From a checkpoint of a small spectrogram VAE.
Training: adamw at rate 0.0024, 7400 steps, batches of 128.
Data: trained on songs of 200 made-up bird species, synthesised, often over outdoor noise, 39062 training examples, 24.2 epochs.
Rows from block 7 of the encoder of a small spectrogram VAE, named by matrix and row number. Rows with one number within an expert belong to one neuron, the router's apart. Each number is 128 + 24 x the weight over its row's rms, rounded and kept within 0 to 255. All counts start at 0.
Before each expert's rows are labels from the 100 clips, of 14976, where the router gives the expert most weight on average: "strongest on" is what is common among them. Only what is clearly more common there than usual is listed. The data: songs of 200 made-up bird species, synthesised, often over outdoor noise. In brackets: how many of the 100, against the usual share in percent.
# router: router (encoder.blocks.7.mlp.router.weight, 16x160), inputs 0-79
# up: expert up (encoder.blocks.7.mlp.up, 16x80x160), inputs 0-79
# down: expert down (encoder.blocks.7.mlp.down, 16x160x80, transposed), outputs 0-79

# expert 8
strongest on: pink noise (39 vs 7); rumble (28 vs 7.7)
router.8 [148 143 134 120 142 101 109 139 100 104 147 120  95 113 156 123 159  93 101 160  99 116 107 123  80 111 154 148 130 108 181 120 167 128 111 177 113 149 179 147  76 114 151 102 152 132 108 110  90 127  98  80 177 129 121 155 165 115 153 122 141 151  80  87 139 103 105 140 166 124 141 132  84 135 140 125 131  86 107 124]
up.0 [145 164 129 135 120  91 140 120 136  93 121 136 153 153 156  94 125  78 123 152 131 144  89 156 168 127 106 138 119 143  84  86 117 142 122 130 133 116 137  96 132  98 149 121 139 162 161 108 146 188 145 119 165 145 110  98 152 124  74 110  94 133  86 109 136 118 149 138 170 118 142 127 127 149 136 133 120 140 102 103]
down.0 [143 113 126 147  84 143 145 162 151 162 175 159 169 121 141 122 126 141 154 148 129 113 115 120 109 149 155 114 125 126 154 121 123 126 106 123 155 138 147 114 150  71 128 165 157 132 107 150 137  85 124 160 138 172 132 143 197 132 145 138 126 138 127 150 153 145  94 155 149 103  95 134 138  74 101 111 129  78 109 162]
up.1 [153 166 127 156 118  82 116 124 124 103 114 122 146 154 154  98 121  75 131 160 121 147  92 145 167 138 121 126 117 143  87  81 125 135 141 114 130 101 111 122 107  93 155 117 142 123 155 103 154 175 139 130 161 154  93 110 149 116  86 114  99 110 107 118 126 135 155 126 150 123 145 156 104 134 126 110 117 137 101 120]
down.1 [142 122 144 158  88 149 125 160 138 161 177 165 166 143 157 130 117 151 152 156 130 103 114 117 119 145 162  93 120 139 175 116 122 128 112 114 166 151 116 120 144  83 124 149 144 120 103 138 154  99 118 174 126 169 115 155 211 132 129 118 154 130 121 160 148 130 101 131 120  99  98 148 133  81 112 117 142  88 113 167]
up.2 [124 148 151 143  76 118 118 108 117 113 142 147 150 142  82 121 124 112 146 134 108 146 120 114 142 118 130 123 160 176 102 110 115 143 104 142 112 153 130 118 119 130 107  98 101 105 162 112 172 150 160 131 179 106 112 131 127  80  92 100 101 132 135 139  88 109 140  65 160 107 140 184 107 196 165 116 155 140 126 100]
down.2 [163 140 146 161 127 120  88 109 116 159 157 149 120 129 120 119 147 127 151 118 123 106 102 105 117 164 144  94 155 115 130 135 165  95  93 128 125 154 153 150 149  95  98 128 163  69 114 183 166 118 120 153 175 125 102 147 174 118 124  99 144 112 138 170 133  81  97  97 154 102  90 155 109 122 149 122 162  99 133 160]
up.3 [119 125 127 117 126 135 164  79 147 113 106 150 109 126 184 142 138 132 134  88 112 124 146 165 165 122 143 151 110 117 125 117 101 161 128 163 116  94 123  96  86 137 144  47 135 155 162 102 108 134  95 120 122 106 127 138 134 130 118 140 116 137 114 123 152 136 117 144 150 151 125 116 150 141  84 159 148 121 176  54]
down.3 [121 148 168 116 136 109 133 125 140 144 143 137 161 121 117 112 139 124 143 125 126  85  99 124 131 135 139 107 120 126 136  98 114 128 107  96 164 150 138  82 191 144 126 117 127 101 118 116 136 127 136 141 186 132 169 112 149 138 123 114 115 126 139 156 129 106 104 145 207  89 108 119 133 136 190 195 155 140 125 105]

# expert 12
strongest on: rich in harmonics (60 vs 29.4)
router.12 [116 139 109 120  94 122 147 140 120 139 174 113 125 131 137 146 147 135 131  99 154 133 110 103  87 176 129 136 111 126 164 127 137 103 130 146 164 155  94  81 129 149 128 128 147  79 116 156 104 132 140 125 169 137 140 131 147 138 147  90 137 146 122 134  98 143 130 115 119 169 112 115 104 119 115 105  99 132 122 139]
up.0 [121 126 133 148  89 140  96 117 105 123 114  90 146 127 147 140  92 132 125 126 145 127 141 119 156 137 127 124 129 190 106 122 111 182 147 113 140 164  77 124 106 110 138 122 118 142 164 104 155 120 133 135  66 121 113 150 128 113 138 169  99 116 117 126 108 164 137 107 134 142 113 175 136 137 137 121 111 130 153 164]
down.0 [150 134 116 170 167 122  98 118 149 132 156 146 101 153  88 120 114 126 132 130 130 133 125 129  90 132 131 101 105 114  91 136 185  96 144 122 108 130 143 164 116 105 164 118 154  90 131 180 169 113 106 124 136 131 131 100 155 126 121 133 140 103 127 133 119 144 118 137  92 168  91 130 131 112 123 145 136 140 114 208]
up.1 [159 137 146  88 129 123 190  69 137 118  59 133 189 132 165 126 106 118 153 131 147 133 126 122 104 122 115 119 153  93 133 132 123 133 130 141 107 135 131 136 137 176 147 123 148  95 142 112 117 144  88 136  81 157 113 118 121 152 110 171 122  82 118  95 142 167 132 106 124 150 145 142 173  94 111 138 145 144 129 103]
down.1 [115 131 111 158 135 127 125 106 150 134 176 177 106 139  74 118 109 137 161 131 127 136 117 105  65 120 126 101 160 132 113 129 192 122 103 150  79 114 106 150 102 124 151 130 126  63 138 158 144 122 157 133 120 137 136 146 155 102 137  93 118 133 122 152 104 113 123  85 114 132 131  98 114 126 120 134 112 131 123 193]
up.2 [133 133 169 156 107 132 104  85  90 117  94 113 103 134 128 139  98 122 122  98 165  88 145 151 112 119 121 160 160 180 120 121 159 158  84 147  79 147 112 112 131 134 114 125 127 148 161 113 120 134 153 114 122  86 140 134 143  76 115 104 111 134 117  78 102  94 131  85 146 128 134 177  86 159 155  79 139 125 162 133]
down.2 [175 132 106 148 102 140 114 138  88 155 173 109 100 151 104 116 138 120 127 114 145 146 112  94 105 161 146 100 143 115 132 138 189 104 131 160 135 169 114 139 138 110 123 157 174 124 126 160 121 140  94 135 124 162 110 155 136 125 153  98 125 111 133 174 134 144 106 139 108 114 110 126 152 111 102 138 132  87 100 189]
up.3 [113 120  82 136 105 139 155 139 168 127 160 164 138 102 152 125 149 140 156 122  78 144 122 121 120 112 116 111 149 151 117 115 107 135 127 119 130 144 118 141 115  78  97 153 110 145 122 111 167 103 154 125  93 183 116 133 113 161 112 108 188 124 101 121 147 136 120 142 114 186 105  96 130 166 127 121  69 148 106 154]
down.3 [119 127 177 101 161 135 154  70 148 104  98 148 161 125 140 149  80 131 133 107 119 137 165 167 151 108 110 149 139 131 114  95 115 128 107 184 154 147 175 116 117 144 121  92 118 106 145 151 114 135 120 121 156 120 131 128 118 171  83 100 115 111 108 108 115  86 140 147 183  99 165 148 107 151 142 144 168 167 171  89]

# expert 1
strongest on: rich in harmonics (68 vs 29.4)
router.1 [110 132 138 123 103 130 150 128 131 164 173  97 145 112 125 117 145 127 149 103  91 120  99  88 123 147 151 133 132 111 193 149 120  83 110 147 149 180 103 136 111 129 127 128 188 124 100 141 124 147 111 142 170 141 132 121 147 159 128 118 160 149 127 139 142 102 119 124 118 173 116 106 114 136 116 114 103  96  92 124]
up.0 [109 145 138 116 129 116 140 132 125 118 122 142 146 138 156 119 114 125 122 161 146 119 111 111 119 112 100 113 106 124 110  92 130 127 169 152 114 116  73 141  90 117 178 152 139 127 157 131  94 144  94 151  76 128 160 145 121 111 143 141  90 111 126 121 121 175 150  96 109 180 119 159 166  87  90 128 108 138 111 107]
down.0 [134 137 102 121 115 130 126 172 129 180 193 155 125 117 117  93 147 152 131 127  97 151 116 103  72 158 162 136  89  88 136 141 130  90 139 138 109 116 143 144 114 127 144 162 169 142 109 157 128 118 128 133 125 150 139 140 153 149 138 117 138 159 113 156 179 148  98 185 102 145 108  75 156  97  94 116  93  98 112 169]
up.1 [102 123 100 102 138 132 124 141 128 104 123  89 131 137 186 130 122 126 114 123 129 132 128 122 156 123  88 145 107 109 117 115 100 167 118 153 154 111 103  73 125 122 159 132 121 231 142  84  96 131 152  91 123 108 121  69 112 124 129 136 122 162  99 105 139  98 161 151 167 111 140 117 108 129 128 146 125 173 132 103]
down.1 [136 122 124 149 136 129 101 131 142 127 138 136 148 143 139 131 126 119 142 114 149 133 131 142 159 119 124 115 102 153 143  81 127 147  86 106 154 136 146 123 158  65 106 146 157 119 127 127 151 137 113 132 172 150 110 141 169 130 120  77 165 137  89  87 158 103 136 170 168 119  96 153 109 136 157 113 101 158 148 104]
up.2 [110 141 109  98 121 119 141  98 111 115  76 198 146 150 166 120 107 115 127 127 128 161 108 154 135 104 131 180 172 169 122 115 164 161 128 151 105 107 140 100 117 113 135  97 144 107 161  88 146 142 145 106 119 162 134 131 121 123 112 120 115 122  97  97 116 142 135  75 117 163 172 153 126 131 134 150 144 136 109 113]
down.2 [133 123 140 145 132 142 112 115 129 168 115 169 124 141  98 104 112 121 150 123 106 100 119 148 114 132 138  94 170 114 140 118 151  90 113 147 125 133 147 148 142 161 137 130 133  51 105 168 136  95  91 162 156 138 131 126 115 133 121  97 138  81 139 146 128 140  95 114 107 113 123 102 143 113 124 141 177  90 112 138]
up.3 [110 124 112 155 102 120 114 164 172 121 180 144 127 149 120 121 127 125 166 154  99 115 116  86 126 104 115  93  92 135 114 125 122 134 171 119 142  79  91 159  91  68 163 154 110 111 135 151 160 129 117 175 144 156 162  91 105 120 129 144 147 105 133 122 107 129 161 122 119 163 107 101 104 102 114 133  93 160  97 175]
down.3 [137 114 147 154 180 114 118  96 126 158 133 193 129 150 145 105 152 123 148  90 137 142 115 137  95 127 101 142 124 117 125 116 121  98  99 145 101 109 158 131 124 121 140 113 153  84  95 175 117 116  97 106 117 164 163 137 157 139  92 123 159 144 114  98 158 130 160 150  92 176 122  79 121  93 108  82 122 166 139 159]

# expert 11
strongest on: steady whistle (54 vs 25.4); buzz (48 vs 16.9); first syllable: buzz (37 vs 12)
router.11 [167 144 114 136 176 105  69 120 104 136 100 111 124 141 127 107 107 117 132  95 140  93  92 108 142 141 135 133  98 109 119 145 139  98  96 147 121 134 113 154 149 111  91 107 135  91  92 126 139 118 124 134 157 141  85  83  90 133 117  84 161 141 110  83 137 115 147  93 101  99  82 133  85 118 138 138 119 126 106 137]
up.0 [148 127 118 161 110 117 110 107 140 133 130 146 137 130 203 114  96 134 148 179 100 110 110 130 153 108 123  94  73 136 116  99 100 146 118 131 116 145 119 145 103 123 129 120 165 134 140 110 152 131 126 121 133 177 106 145 129  87 125 103 141 114 102 103 174 125 138 184 170 105  93  83 170 129 122  92 127 132 112 102]
down.0 [147 121 109 101 159 121 131 151 143 137 166 138 163 105 117 119 141 134 144 107 130 161 123 175 121 117 166 125 110 148 116 123 131  97 116 110 151 101 185 117 143  93 120 141 138  86 119 184 132 121 111 155 144 139 130 164 160 153 110  95 123 135 102 158 129 149 114 158  90 182 122 129 113 150 123  90 105 106 125 164]
up.1 [100 110 142  98  70 148 138 169 105 107 135  88 189 107 112 154 117 146 105 143 147 130 150 143 138 140 140 148 170 131 125 120 154 127 137 161 137 138 122  92 111 137 153 110 102 137 162 107 105 136 152 115 106  92 151 111 134 152 121 112  85 116 119 152  84 124 110  58 147 146 169 160 112 148 118 144 140 120 120 128]
down.1 [137 133 142 166 143 124  65 130 104 138  97 106  88 155 132 113 131 111 104 148 131  99 105 107 130 145 114 136 168 127 168 130 135 120 111 151 123 104 112 157 151 104  85 142 135 100 118 100 152 125 151 119 153  97  60 120 126  93 129 124 158 133 158  88 110 107 149 109 114 109 107 176  76 144 164 136 157 130 110 114]
up.2 [ 87 130 118 122  95 120 142 141 199 101 115  84 116 124 159 145 154 123 102 153 118 141 132 129 175  88 126 115  95 167 112  92  98 142 167  74 153  99 130  86 135 106 164 137  99 155 163  98 165 153 159 160 108 151 173 111 139 110 111 114 113 138 115 109  93 155 116 148 136 147 158 109 113 129 162 144 105 130 108 116]
down.2 [158 128  76 145  91 130 106 115 135 150 179 134  96 181  98 114 135 118 154 116 145 153 121 116  97 137 104 125 118 137 127 120 117  98 148 114 139 114 135 150 151  90 126 158 164  98 122 157 151 131  75 134 154 134 119 134 148  89 124  88 133 122 145 153 146 164 169 151 154 126 123  98 152 114 105 129 125 162 107 143]
up.3 [120 133 154 152 110 121 107 132 139 122 113 137 182 173 178 109 124 118 158 172 120  78 120 136 169 101  96 134 127 160 123  50 127 133 135 137 163  98  98 119 121  94 122 100 126  78 111 105 168 112 145 141 150 118 135  87 111 124 104  96 133  56 107 112 112 112 174 124 146 114 118 177 102 136 150 108 145 168 102 128]
down.3 [165 120  92 102 144 138  87 131  86 133 128 156 140 152 127 137 107 129 152 121 138 145 126 113 112 151 116 132 144 145 127 132 149 145 110 168 119 141 145 151 118  83  91 106 155 100 149 125 125 111 145  99 147 148  41 140 169 121 110  88 161 132 134 113 150 119 141 110 110 153  96 186 122 154 136 102 148 153 139 141]